python train.py --train_examples=78125 --hop_length=160 --input="log_mel" --norm="batchnorm" --beta2=0.95 --decay_fraction=0.4
Rows from block 6 of a small CTC audio transcriber, named by matrix and row number. Rows with one number belong to one channel. Each number is 200 + 30 x the weight over its row's rms, rounded and kept within 0 to 999. All counts start at 0.
After each channel's rows are labels from the 100 clips, of 14848, where the channel reaches its highest value: "lies over" is the class under the peak. Only what is clearly more common there than usual is listed. The data: single English nouns, adjectives and verbs, spoken by a formant synthesiser in many voices. In brackets: how many of the 100.
# convs0: first width-7 conv (model.blocks.6.convs.0.weight, 160x160x7, each kernel summed), inputs 0-159
# convs1: second width-7 conv (model.blocks.6.convs.1.weight, 160x160x7, transposed, each kernel summed), outputs 0-159

convs0.96,177,193,199,220,230,220,136,159,206,86,193,177,163,149,149,208,197,216,206,234,208,135,212,198,182,208,200,185,156,185,201,118,182,220,202,199,159,130,179,238,214,208,160,209,211,268,160,201,232,214,174,145,196,222,158,192,157,202,184,212,198,142,226,184,202,228,208,192,215,179,171,207,162,209,231,233,152,187,168,187,198,214,225,221,124,154,173,208,198,210,180,208,177,210,134,209,165,194,159,144,213,215,185,156,184,187,248,183,182,228,215,229,218,162,198,194,185,222,196,168,217,171,200,209,214,168,196,166,187,179,178,193,222,203,232,184,209,194,209,200,223,244,196,202,213,201,152,175,235,206,225,220,208,217,161,260,198,131,177,163
convs1.96,191,217,159,165,255,151,181,169,190,235,192,166,161,177,171,150,218,172,136,212,166,172,211,169,231,229,170,147,240,256,194,163,196,220,219,181,228,187,231,209,247,147,185,219,209,189,205,159,189,192,241,213,211,250,247,188,172,208,231,178,238,166,204,178,174,161,228,149,228,229,211,191,281,176,213,175,234,204,259,185,197,211,182,238,223,155,174,197,232,201,177,238,243,144,190,166,173,194,185,201,192,243,114,213,187,192,237,167,181,232,223,203,233,165,220,228,202,216,223,248,219,205,188,231,167,209,234,204,172,194,189,140,199,185,158,229,181,189,225,233,223,234,149,200,199,224,196,167,241,213,179,227,195,216,186,186,259,197,213,196
lies over: /ʌ/ (28)

convs0.4,203,160,203,192,241,248,220,156,176,184,216,161,180,181,218,142,204,200,141,225,209,160,210,196,196,248,183,178,167,189,125,107,147,219,208,155,162,150,188,212,191,202,176,206,209,181,175,219,168,205,196,209,221,194,104,208,170,221,207,180,193,179,183,180,184,192,181,213,194,186,208,232,176,216,207,218,191,169,188,234,214,217,232,217,130,207,191,181,225,220,181,240,164,220,214,212,248,213,220,190,199,211,218,180,120,148,238,189,226,213,230,262,173,212,219,161,177,164,203,259,210,145,169,201,194,161,218,191,207,225,158,283,197,189,194,206,158,152,201,216,227,211,207,207,164,213,186,196,174,218,168,163,182,200,133,209,191,183,191,161
convs1.4,173,232,190,212,252,225,227,191,245,225,127,179,209,234,206,199,209,210,174,215,180,229,236,162,180,245,209,187,154,207,218,185,143,189,222,213,222,222,180,191,224,134,221,157,209,178,210,174,244,223,226,273,202,199,212,206,161,237,185,178,255,171,147,214,147,144,186,185,194,219,188,221,205,200,201,237,268,255,248,187,185,192,187,197,217,232,187,234,253,174,246,201,202,151,212,199,206,226,196,194,181,175,182,182,199,143,201,199,215,194,171,204,238,186,261,191,188,241,290,237,169,214,153,234,156,200,153,169,177,210,180,176,194,182,255,182,226,169,210,258,180,232,209,227,190,224,164,177,200,184,167,179,210,244,192,210,238,184,180,191
lies over: /ʌ/ (34); /z/ (28)

convs0.71,227,167,184,222,182,167,221,193,167,243,164,187,185,219,227,193,213,176,189,182,130,203,181,201,201,178,150,211,243,212,172,245,192,105,161,225,192,211,268,181,215,218,130,231,175,212,227,182,225,246,161,215,225,191,167,156,232,233,232,180,208,205,190,208,196,128,202,174,212,169,201,238,219,212,207,137,162,181,209,136,205,258,186,208,243,194,195,183,171,195,254,224,205,227,174,215,164,224,195,221,220,237,213,199,210,204,144,211,212,188,128,150,178,237,226,219,178,179,170,204,223,213,184,176,204,191,229,190,181,163,189,170,203,180,202,275,209,213,183,227,191,209,174,207,196,231,195,261,186,136,181,203,165,199,180,221,197,171,190,274
convs1.71,198,213,187,161,168,201,176,217,246,151,181,224,182,269,196,197,173,222,249,231,202,150,232,218,174,236,234,212,148,163,214,239,219,202,229,215,171,220,179,199,175,213,212,200,217,194,188,185,166,167,171,203,178,215,144,202,163,174,207,226,214,197,181,220,230,185,167,182,195,199,191,241,255,228,198,243,230,221,200,165,180,257,240,181,158,160,171,144,178,231,194,157,211,217,176,177,194,233,152,194,186,113,155,220,226,198,230,217,267,280,178,180,200,184,180,165,213,175,188,132,220,204,227,147,272,196,208,227,218,218,213,217,241,167,213,206,202,216,197,237,172,241,202,261,165,221,199,181,196,230,223,147,172,216,168,202,230,195,183,222
lies over: /k/ (76)

convs0.138,215,162,172,195,224,241,197,169,209,213,215,176,219,177,157,171,134,162,213,182,208,170,241,201,188,183,178,192,223,220,201,180,207,213,197,204,146,163,170,226,265,224,192,174,205,224,216,202,200,204,200,174,189,201,225,240,209,205,204,185,160,209,190,189,127,246,196,153,199,149,198,223,181,245,208,183,197,147,158,226,214,223,209,223,190,149,168,177,180,132,212,224,199,231,220,111,197,178,191,132,199,216,201,192,119,252,221,195,191,232,164,213,171,161,211,149,201,196,166,217,199,198,169,141,205,209,207,164,212,211,156,223,206,175,180,211,183,216,173,214,189,237,200,196,159,168,134,239,203,213,236,182,178,163,215,233,196,89,209,191
convs1.138,202,256,172,222,238,235,220,190,163,208,192,201,169,223,151,171,201,240,209,239,193,203,242,221,249,197,180,164,217,221,244,171,200,223,191,203,254,224,189,209,215,185,253,235,246,190,182,150,213,181,179,228,256,198,243,245,196,243,187,113,170,171,145,187,159,194,196,178,243,204,198,251,205,225,179,179,208,217,202,248,185,196,235,227,216,208,198,232,238,154,224,250,204,202,203,192,221,165,211,180,220,172,210,215,201,176,228,178,159,261,212,194,195,205,245,209,205,190,200,207,188,179,232,257,195,155,191,235,195,200,239,153,211,154,136,197,209,154,205,208,189,222,120,182,260,218,156,176,202,205,213,210,225,205,208,183,201,120,168,149
lies over: /æ/ (37)

convs0.69,178,164,157,222,234,223,174,200,233,183,202,131,150,165,170,198,160,213,214,259,207,199,214,177,186,256,229,188,178,208,232,176,248,251,176,207,193,186,160,170,235,185,247,187,197,187,180,209,193,188,220,238,198,227,204,263,146,195,178,192,174,198,155,223,170,248,222,234,200,159,215,193,226,209,154,192,210,239,184,233,219,159,165,206,122,160,181,250,189,172,192,184,231,190,211,200,229,221,201,197,204,190,153,195,126,247,221,184,195,206,247,249,155,180,157,179,195,185,196,239,206,214,149,237,168,159,164,161,194,226,200,166,179,193,211,174,201,207,210,214,171,173,216,195,210,154,168,184,249,213,203,155,203,141,245,166,229,152,177,157
convs1.69,209,211,199,149,232,216,157,220,183,206,211,255,261,202,153,143,216,182,223,297,181,174,204,206,213,222,237,220,135,208,151,150,208,264,181,185,186,202,167,164,230,229,175,161,192,199,197,195,209,201,192,207,220,271,233,202,184,218,205,177,173,182,160,233,224,146,231,186,167,188,166,196,183,260,206,173,206,213,207,255,177,168,223,225,219,196,188,188,225,185,209,191,225,209,237,199,156,242,192,199,152,208,194,164,191,195,183,210,210,238,179,259,187,146,171,218,206,188,214,207,231,139,211,217,144,143,182,215,242,219,167,209,253,220,186,228,208,183,225,196,172,175,191,146,234,211,222,184,191,186,240,203,142,191,238,231,250,156,193,188
lies over: /s/ (55); /ɹ/ (34)

convs0.157,202,225,168,209,195,198,197,184,157,199,164,177,183,170,206,206,126,214,199,212,222,216,178,234,188,161,201,228,243,188,193,216,206,124,183,224,165,166,165,202,196,173,151,162,138,201,174,173,167,212,155,240,124,189,197,203,193,188,210,202,188,173,163,227,228,177,179,199,218,187,254,200,141,170,252,157,221,214,203,176,144,202,203,213,160,131,211,199,180,183,201,231,170,199,184,193,185,179,222,217,213,158,195,168,186,210,177,221,163,202,111,190,160,147,188,191,209,233,186,199,217,192,185,230,232,171,171,215,205,156,137,138,165,193,191,185,256,206,202,166,234,238,154,181,175,191,169,195,189,138,151,174,184,178,265,196,185,183,167,219
convs1.157,223,215,219,156,176,177,220,174,245,175,184,223,190,181,205,156,185,217,219,153,212,163,176,163,204,191,239,202,239,199,175,179,190,187,233,232,242,149,237,211,184,206,159,236,203,191,182,207,173,185,193,159,209,166,170,199,203,227,189,238,209,226,207,250,179,298,181,198,192,195,186,209,219,198,214,217,271,185,197,200,194,150,252,209,204,204,169,217,115,212,211,221,244,255,233,176,168,206,216,202,161,235,147,220,226,229,226,171,265,195,215,214,189,129,195,176,244,204,204,166,234,248,194,206,244,175,218,221,213,196,149,165,204,227,168,237,151,206,213,180,205,128,226,210,211,174,208,204,206,243,251,263,258,191,178,228,197,223,197,206
lies over: /g/ (71)

convs0.41,113,174,208,245,218,170,166,223,200,173,164,162,246,214,193,251,205,151,198,188,199,176,226,209,169,206,210,219,210,170,208,217,182,261,179,242,207,157,159,183,182,206,151,202,205,240,220,202,236,219,206,231,177,214,191,233,212,239,227,194,219,145,215,175,161,187,231,149,158,182,209,206,206,276,182,182,198,175,179,301,219,178,214,194,192,201,195,139,210,170,178,127,186,258,176,208,143,204,185,221,228,176,209,238,194,176,170,175,176,239,198,199,196,197,178,222,165,137,146,243,210,184,177,174,187,197,183,179,192,207,158,240,162,178,201,176,152,233,209,212,198,223,163,227,224,206,189,191,210,198,191,241,151,186,210,197,160,181,149,242
convs1.41,236,195,176,127,208,162,216,204,206,245,251,204,265,178,244,202,158,238,241,220,218,256,193,183,218,190,181,192,180,211,210,246,226,193,216,204,159,200,166,198,204,244,153,242,239,199,207,175,197,195,133,187,198,268,209,251,230,184,214,214,166,186,225,211,254,169,272,161,237,211,201,238,254,231,215,239,171,200,146,258,177,202,184,176,178,199,185,238,204,206,197,133,176,214,244,180,158,169,172,220,166,227,218,169,177,245,220,176,190,250,205,208,215,238,194,212,202,168,206,193,244,215,217,200,209,201,272,210,213,188,201,141,194,179,164,170,192,257,216,196,199,243,193,161,214,243,215,180,202,204,198,200,165,213,190,210,158,180,233,233
lies over: /s/ (100)

convs0.33,161,170,162,213,183,187,177,238,175,151,191,232,198,195,156,198,130,219,213,219,165,176,223,221,202,186,206,217,205,154,224,198,184,243,186,250,240,170,179,202,161,206,127,196,182,207,161,133,165,228,211,212,136,221,159,243,189,190,192,205,207,175,161,224,194,202,242,164,223,194,180,181,182,249,174,169,212,205,199,235,196,162,249,202,109,158,174,188,174,199,174,200,152,228,159,188,160,189,160,167,185,203,201,201,205,181,177,154,169,213,186,209,194,127,195,177,188,185,203,174,230,148,211,232,168,153,197,139,206,201,209,195,150,194,168,141,246,168,226,201,159,207,151,173,203,199,145,172,206,177,201,181,212,175,189,186,206,152,152,199
convs1.33,230,217,164,182,216,210,170,172,218,201,217,165,159,182,201,180,197,194,210,218,223,187,231,205,235,144,176,201,204,214,215,210,208,263,232,212,208,237,174,181,200,198,192,233,258,206,175,203,211,222,216,192,179,239,153,214,203,155,237,217,221,173,220,219,196,182,224,235,220,173,190,229,225,167,172,124,218,259,203,252,232,198,233,235,142,168,175,168,162,213,167,167,222,175,199,200,170,194,145,161,195,223,139,227,243,234,148,195,188,243,232,229,254,212,169,182,225,203,199,235,266,198,205,195,224,158,228,223,207,244,176,151,197,187,141,221,156,214,204,190,218,184,174,218,177,147,229,228,192,222,202,255,202,230,107,252,179,234,207,227
lies over: /s/ (51); /i/ (29)

convs0.100,144,152,195,217,184,205,126,180,168,162,174,125,159,241,124,185,222,206,186,212,213,170,190,217,170,264,203,177,158,167,202,159,217,175,170,191,235,190,167,213,187,192,205,223,185,187,160,194,212,220,230,192,210,192,128,202,182,192,206,169,194,171,172,197,169,169,223,173,202,204,241,209,128,212,146,242,176,177,223,204,230,218,194,226,175,220,195,175,193,159,202,210,170,202,222,157,172,223,161,153,182,217,193,265,140,155,218,161,211,239,238,200,199,225,155,234,173,153,201,216,234,169,173,235,250,186,134,139,202,210,191,189,220,200,202,156,225,172,214,196,199,217,213,197,205,197,178,204,153,216,181,195,231,205,189,197,219,132,169,163
convs1.100,187,190,166,155,205,178,225,199,157,233,224,184,241,182,185,135,140,224,146,211,223,139,162,191,189,254,186,226,201,239,185,191,253,173,220,176,168,233,192,194,219,178,170,175,211,212,151,198,231,136,208,205,199,256,192,225,202,220,206,233,210,209,183,199,221,177,236,180,231,195,184,240,264,241,231,245,209,184,172,220,143,234,163,199,154,216,228,180,206,211,233,181,227,193,209,165,192,230,177,222,176,128,189,190,215,234,180,201,230,294,154,180,206,244,189,214,213,217,188,201,220,245,201,231,119,221,216,198,200,205,202,190,202,169,221,228,186,212,217,205,172,254,241,214,180,272,227,180,241,168,245,206,171,220,184,204,188,192,234,181
lies over: /k/ (93)

convs0.112,212,206,233,223,181,217,183,161,146,234,203,176,200,209,243,216,259,144,190,115,184,172,225,209,206,209,150,252,191,204,141,193,210,196,181,198,191,215,212,219,170,222,154,235,200,207,222,202,191,243,230,179,245,198,206,202,225,212,242,178,210,190,215,201,187,125,185,185,178,215,185,238,181,201,209,200,196,184,210,224,164,199,208,207,239,217,199,150,176,221,249,218,204,253,228,214,222,215,217,238,240,209,231,240,232,183,242,230,211,206,203,184,173,232,252,207,168,223,213,182,245,169,198,138,173,166,215,176,218,230,166,262,230,189,280,192,213,224,103,228,251,162,209,205,189,227,206,234,193,180,196,218,197,223,142,260,226,214,163,230
convs1.112,223,225,146,145,195,215,173,196,215,175,164,169,196,258,218,235,138,224,195,276,194,186,207,213,211,187,183,202,214,205,278,230,209,179,214,239,209,200,148,164,200,176,156,201,197,161,233,160,224,243,226,186,225,222,169,204,138,191,185,188,220,163,138,206,196,165,193,174,258,168,209,261,186,209,198,180,185,187,232,221,223,228,224,175,146,201,146,251,230,209,160,203,216,215,189,212,169,247,169,203,161,194,193,186,183,182,124,229,226,176,220,186,224,222,214,159,176,244,243,147,193,204,159,251,214,177,217,156,190,243,189,175,200,204,146,227,161,210,242,208,200,203,206,218,169,198,196,187,174,196,227,163,150,213,182,217,187,156,165,167
lies over: /k/ (39); /t/ (33)

convs0.24,198,214,163,252,168,201,250,186,154,191,201,193,178,189,223,168,157,194,172,184,195,212,187,211,166,212,123,185,216,212,166,156,228,198,180,187,195,204,149,145,207,230,194,190,250,185,158,214,176,160,120,167,191,192,168,214,184,228,185,171,195,174,250,175,139,200,189,184,178,208,130,254,196,220,198,164,190,177,187,211,171,190,192,234,198,153,150,230,164,216,214,150,124,204,208,189,137,238,259,188,181,184,217,135,184,166,180,182,194,149,191,219,214,150,210,149,187,204,120,197,130,147,168,205,190,165,187,227,227,200,221,193,204,217,216,223,214,179,222,201,206,201,172,180,202,220,225,233,184,170,186,212,184,220,163,180,200,224,229,213
convs1.24,158,212,203,172,179,200,214,246,246,229,207,225,254,168,224,213,165,207,211,180,200,256,184,231,188,197,164,283,213,178,241,195,137,178,220,228,214,168,215,201,199,172,168,191,194,192,219,249,248,154,190,231,183,223,194,154,163,236,152,200,217,178,176,198,223,213,191,231,166,167,252,233,187,183,262,231,186,204,179,190,239,178,174,223,223,214,194,245,213,183,227,146,172,195,210,229,199,226,163,169,168,172,224,186,203,110,148,227,197,196,249,183,223,213,208,189,100,209,215,208,205,190,145,128,169,184,229,209,217,216,207,211,225,224,212,183,201,188,162,189,271,210,236,183,259,187,212,215,182,237,178,189,205,234,185,205,212,185,202,175
lies over: /s/ (70)

convs0.105,172,231,154,204,194,223,196,193,206,147,223,202,156,179,161,212,185,220,170,239,236,171,198,202,166,203,213,238,207,202,232,160,234,172,197,229,204,180,236,160,234,174,189,137,174,187,190,235,172,178,143,185,190,239,196,221,169,195,198,153,199,175,250,228,202,200,167,241,163,255,197,189,223,151,241,192,195,191,163,201,190,170,232,203,120,194,176,249,171,199,160,185,153,153,191,172,182,182,218,182,244,176,164,157,238,203,221,187,177,203,212,190,136,189,214,147,210,211,187,178,179,154,191,226,194,167,223,185,229,140,202,107,180,225,199,168,232,185,243,159,175,229,186,174,196,179,193,246,191,187,242,220,185,136,201,199,237,168,228,150
convs1.105,168,169,216,221,205,192,222,202,224,181,162,176,188,183,175,181,226,192,210,216,187,216,202,239,203,139,160,260,236,157,137,172,184,215,211,185,220,198,195,203,155,241,199,204,166,220,216,224,206,211,184,166,207,212,143,210,261,170,225,208,194,193,175,168,202,198,214,207,192,198,211,149,176,171,149,138,240,158,218,278,239,194,199,212,173,138,181,211,188,203,176,215,141,272,226,215,228,187,193,190,178,252,239,167,176,196,205,186,232,179,212,228,180,150,160,160,212,173,205,179,188,159,227,190,217,174,225,198,267,224,212,206,223,226,194,215,158,169,238,134,211,131,211,250,208,149,243,209,144,203,189,211,162,195,248,215,212,222,155,185
lies over: /æ/ (36)

convs0.90,198,215,226,205,204,235,220,209,187,216,238,150,171,208,219,220,225,205,246,240,245,169,248,220,214,212,242,164,184,213,220,188,216,208,242,182,250,207,218,228,188,214,192,229,190,213,212,256,229,248,267,170,247,209,151,258,219,204,193,216,189,173,206,233,187,207,212,268,241,243,202,219,227,223,202,234,212,279,243,237,209,215,226,217,220,260,196,227,256,217,218,211,226,219,233,222,263,206,187,199,198,215,223,235,233,227,223,179,215,225,226,220,186,246,181,258,193,190,192,211,264,185,226,212,225,200,236,177,229,259,246,202,171,219,193,182,194,193,240,227,236,239,265,251,216,207,240,197,236,230,277,199,221,183,187,212,224,233,197,195
convs1.90,170,189,163,216,232,227,179,186,206,193,159,198,200,180,211,176,186,163,182,264,198,180,214,170,214,230,207,197,186,173,161,223,209,206,146,156,197,222,183,167,178,205,198,140,228,168,178,242,234,189,206,205,230,245,198,260,165,214,170,172,188,168,138,175,180,134,226,219,213,220,157,199,225,202,164,192,272,181,173,217,163,218,171,222,185,205,209,237,251,186,202,185,192,203,189,180,203,183,224,185,216,180,189,221,190,210,226,213,199,205,148,251,213,220,177,224,212,192,217,159,215,195,181,228,124,183,137,193,179,204,194,193,191,278,138,234,193,175,304,237,151,226,190,175,220,211,175,179,214,180,192,256,130,205,229,208,251,158,200,202
lies over: /s/ (78)

convs0.7,247,170,235,188,189,249,187,165,245,186,198,157,185,138,232,206,234,214,246,187,156,180,250,187,197,170,174,228,204,220,167,204,244,181,209,154,218,152,202,227,172,206,180,201,225,175,220,155,201,177,167,237,204,178,230,189,198,189,163,185,197,192,186,180,273,236,207,190,240,190,227,190,176,180,190,213,262,247,255,161,166,181,128,222,207,222,190,192,200,200,219,248,245,142,225,152,253,198,242,202,174,221,202,222,172,249,202,233,191,234,92,147,215,232,183,209,196,187,188,234,199,226,202,166,196,170,209,182,198,157,178,193,237,219,233,195,173,232,214,182,225,169,185,189,167,214,166,193,189,178,219,144,207,204,208,167,179,174,142,202
convs1.7,222,148,176,161,166,152,161,241,213,195,229,259,211,238,186,204,176,211,221,242,216,213,185,179,241,176,199,211,174,176,147,219,205,175,220,211,202,245,234,211,183,182,186,163,165,198,184,254,173,241,196,214,224,167,252,144,149,195,179,216,170,179,208,180,210,198,212,238,168,235,138,232,166,226,228,216,142,183,186,180,221,186,220,220,201,223,234,198,174,230,222,143,208,261,213,186,220,222,233,211,226,134,239,211,223,153,237,194,171,187,228,205,192,201,212,217,208,226,192,174,199,185,225,165,192,219,227,233,201,220,206,177,226,204,210,239,191,171,203,243,174,186,302,138,252,265,213,179,184,215,237,158,202,204,230,233,249,224,230,223
lies over: /g/ (53); /d/ (26)

convs0.28,235,120,206,226,236,182,141,175,204,200,185,223,248,229,133,165,180,189,208,161,205,263,213,215,205,224,210,156,162,221,203,175,184,212,175,196,199,230,178,204,146,179,137,157,205,189,198,163,244,194,160,157,147,152,137,186,170,193,218,227,183,250,232,178,149,217,191,195,169,172,232,224,155,235,185,171,204,194,168,188,206,207,172,216,205,175,192,216,151,215,227,209,171,195,183,192,159,225,180,168,239,190,181,180,211,194,183,205,198,235,170,211,221,126,151,194,189,234,195,142,215,201,199,174,230,223,178,169,213,201,195,225,265,178,240,211,216,184,146,150,198,235,170,183,211,195,156,250,202,161,191,202,204,245,210,263,183,163,197,175
convs1.28,165,199,211,178,204,178,200,209,220,237,209,251,217,235,195,145,162,187,120,221,201,145,209,180,163,219,222,208,226,184,181,149,203,210,195,240,192,263,239,186,213,187,179,217,202,177,166,188,223,184,171,201,139,224,174,159,264,214,193,245,206,208,207,240,229,212,196,131,216,196,183,233,217,219,165,202,173,193,166,220,142,252,167,213,191,205,208,176,177,292,210,229,223,231,183,197,175,247,201,197,210,165,234,177,211,226,166,171,238,278,181,179,213,228,221,199,236,241,120,185,193,178,211,187,197,247,211,223,205,179,208,207,260,197,237,207,174,227,170,192,231,254,158,163,179,229,231,195,198,203,207,137,178,219,215,191,185,192,183,241
lies over: /ɛ/ (38)

convs0.49,211,131,220,224,202,200,188,203,201,143,185,176,142,140,170,209,200,209,232,209,187,204,213,192,164,222,214,203,215,181,187,163,146,215,245,187,190,146,208,225,178,211,199,216,178,211,148,161,183,146,179,94,215,219,167,196,158,107,151,225,190,167,202,152,176,228,154,218,167,209,200,208,178,192,223,220,170,209,173,224,185,232,213,232,204,193,232,214,237,170,194,189,198,131,170,179,232,205,220,128,232,178,165,184,182,206,226,224,170,206,213,204,199,195,174,186,192,184,195,143,172,211,195,176,224,213,156,199,173,217,175,221,186,201,190,168,209,117,191,150,237,222,182,173,169,182,147,167,169,196,206,211,193,216,198,161,188,133,218,170
convs1.49,253,160,195,229,165,193,156,188,206,197,212,199,189,189,225,203,229,196,180,227,219,193,151,233,172,232,172,194,181,240,235,213,300,208,169,171,197,236,190,202,205,232,100,171,194,243,158,214,214,222,228,172,248,194,195,223,260,223,226,217,154,221,199,227,188,170,173,160,168,190,203,180,243,219,196,180,145,173,192,189,242,224,229,179,164,155,257,187,176,224,196,190,235,215,245,208,216,195,157,164,177,198,227,221,186,291,191,183,224,198,190,181,192,213,222,192,201,199,159,243,220,232,221,260,196,208,269,198,181,173,176,230,205,216,173,236,156,245,178,174,123,202,185,182,215,205,221,205,223,203,249,189,188,187,164,219,217,203,174,218
lies over: /s/ (65)

convs0.72,200,232,166,226,171,206,203,202,132,182,164,189,166,185,185,183,150,243,176,229,221,200,205,177,121,175,168,214,213,223,149,206,269,223,211,218,147,161,185,118,197,194,194,175,190,194,170,201,187,203,191,234,196,249,201,181,221,188,194,200,218,139,263,216,197,245,183,198,159,204,212,177,193,166,207,176,147,198,192,211,114,196,187,233,154,127,206,241,171,172,200,227,218,172,214,228,168,194,216,188,163,175,190,182,210,228,208,262,151,187,223,232,153,168,192,169,213,210,147,185,202,179,194,213,206,201,172,208,177,215,180,145,179,224,171,145,252,180,240,136,224,215,149,180,195,174,192,177,214,180,198,177,203,177,196,170,165,190,169,179
convs1.72,177,163,211,141,216,171,239,215,231,207,214,205,224,183,201,155,214,137,228,222,192,180,174,156,259,170,210,190,239,191,123,197,187,218,157,187,221,181,181,208,197,192,205,235,183,148,228,251,221,197,193,194,197,200,156,176,170,198,169,214,169,177,191,190,175,182,215,207,195,188,165,214,220,194,213,151,249,136,184,197,240,172,209,211,175,182,172,206,191,195,214,161,173,249,195,175,157,144,249,231,167,216,213,173,227,176,174,215,194,175,216,253,195,150,147,201,155,219,197,187,196,256,153,202,184,172,210,194,239,228,209,163,203,277,180,239,139,185,277,234,199,162,252,210,239,212,215,156,201,218,207,248,186,201,191,237,204,223,257,224
lies over: /g/ (52)

convs0.109,204,195,256,241,228,198,187,210,188,231,203,240,194,215,222,200,255,102,188,124,163,187,236,249,202,167,96,222,203,214,216,202,201,204,163,231,198,229,155,201,199,201,174,239,240,200,225,189,192,250,236,203,237,142,215,217,241,169,210,171,231,189,206,222,201,128,189,214,207,200,199,238,231,237,151,185,228,195,230,251,205,206,199,208,250,244,195,203,187,197,234,196,184,252,245,159,208,229,213,194,233,214,230,251,213,190,179,209,221,192,166,168,218,236,173,215,164,160,191,184,236,144,165,138,185,209,195,174,212,220,185,233,217,172,254,175,185,198,157,236,190,168,189,183,172,214,187,230,200,186,167,232,172,219,197,218,183,202,194,250
convs1.109,221,182,174,128,240,191,157,196,200,175,214,174,205,272,213,241,91,237,222,225,208,221,217,224,233,166,179,246,203,186,238,213,221,195,258,233,177,179,176,164,190,188,179,189,248,155,224,190,199,224,203,206,243,225,177,232,171,171,159,213,188,229,179,202,198,190,262,210,244,181,191,290,196,185,176,157,159,182,202,243,234,195,191,205,138,216,169,235,218,179,194,137,180,234,194,192,187,232,154,196,147,208,193,171,172,179,188,197,221,178,217,159,215,256,213,179,151,190,235,156,220,170,161,226,191,194,211,200,204,209,218,192,198,183,142,195,170,212,215,233,225,218,182,207,186,205,200,144,171,228,203,169,159,232,174,213,195,151,206,218
lies over: /s/ (93)

convs0.55,189,146,210,204,202,183,259,228,218,244,168,259,174,276,209,219,186,201,162,218,126,189,212,175,206,159,196,190,208,225,192,222,172,216,203,194,203,241,218,201,155,180,154,216,249,221,218,127,214,184,151,107,200,152,171,175,229,200,208,203,211,190,176,203,199,179,205,206,199,164,209,198,254,223,166,156,196,174,189,214,201,198,176,212,235,217,193,245,188,203,243,218,183,175,174,207,146,233,198,210,198,213,190,173,257,211,160,187,196,208,138,197,229,195,198,211,244,260,195,131,174,202,216,205,207,203,232,209,233,199,260,188,212,219,155,245,191,197,205,192,206,208,170,166,216,195,110,238,169,138,167,220,224,223,170,209,200,165,218,230
convs1.55,164,214,203,182,219,167,219,205,171,174,196,220,189,188,213,151,206,200,172,244,207,166,232,266,190,161,186,224,164,173,150,188,217,199,196,188,192,234,236,181,162,225,205,223,181,226,211,140,238,177,234,165,204,198,156,198,214,185,158,198,169,199,243,224,237,180,220,173,206,237,209,220,208,181,223,133,239,172,196,209,184,249,126,195,176,175,191,162,185,250,216,181,185,205,151,237,193,229,170,165,195,161,224,213,212,193,149,219,161,241,282,175,194,210,201,214,248,253,158,120,186,157,245,180,164,181,225,204,189,234,194,181,186,203,233,190,201,199,184,198,231,242,194,183,170,186,156,217,198,306,182,178,227,205,227,193,197,185,148,201
lies over: /k/ (48)

convs0.144,202,222,194,222,243,172,204,176,178,238,195,170,195,202,256,198,184,173,146,182,181,195,164,263,209,169,167,247,219,210,233,207,181,174,187,205,205,187,187,207,208,229,154,247,193,247,191,214,199,233,196,170,225,142,204,230,237,202,184,179,236,186,180,193,190,199,198,196,233,226,211,232,196,194,144,83,182,216,200,196,179,271,222,219,254,164,201,197,178,215,200,184,192,197,225,200,175,213,176,232,175,201,203,227,204,201,117,195,237,210,94,221,190,220,199,225,163,145,150,181,232,174,176,150,237,199,185,134,188,209,172,167,213,217,195,238,212,207,209,221,215,236,205,217,227,251,220,214,211,139,226,167,157,179,212,212,212,209,194,257
convs1.144,200,232,162,143,142,194,195,206,214,210,254,159,192,198,186,182,137,225,215,237,209,181,178,184,172,217,198,198,173,188,181,219,210,152,232,230,205,210,189,218,216,173,209,181,197,142,176,190,208,167,188,196,214,219,224,189,168,166,165,177,199,202,226,234,192,217,243,154,186,205,115,273,226,177,181,226,173,205,214,156,197,282,132,222,186,192,183,117,200,232,224,162,207,218,223,163,174,167,190,191,192,121,171,214,226,214,252,211,216,230,197,195,181,210,197,204,181,155,198,187,180,236,191,218,181,185,159,236,234,213,161,209,149,186,205,245,202,193,224,256,137,223,210,185,180,266,200,159,197,232,197,166,130,189,179,194,190,202,198,196
lies over: /k/ (62)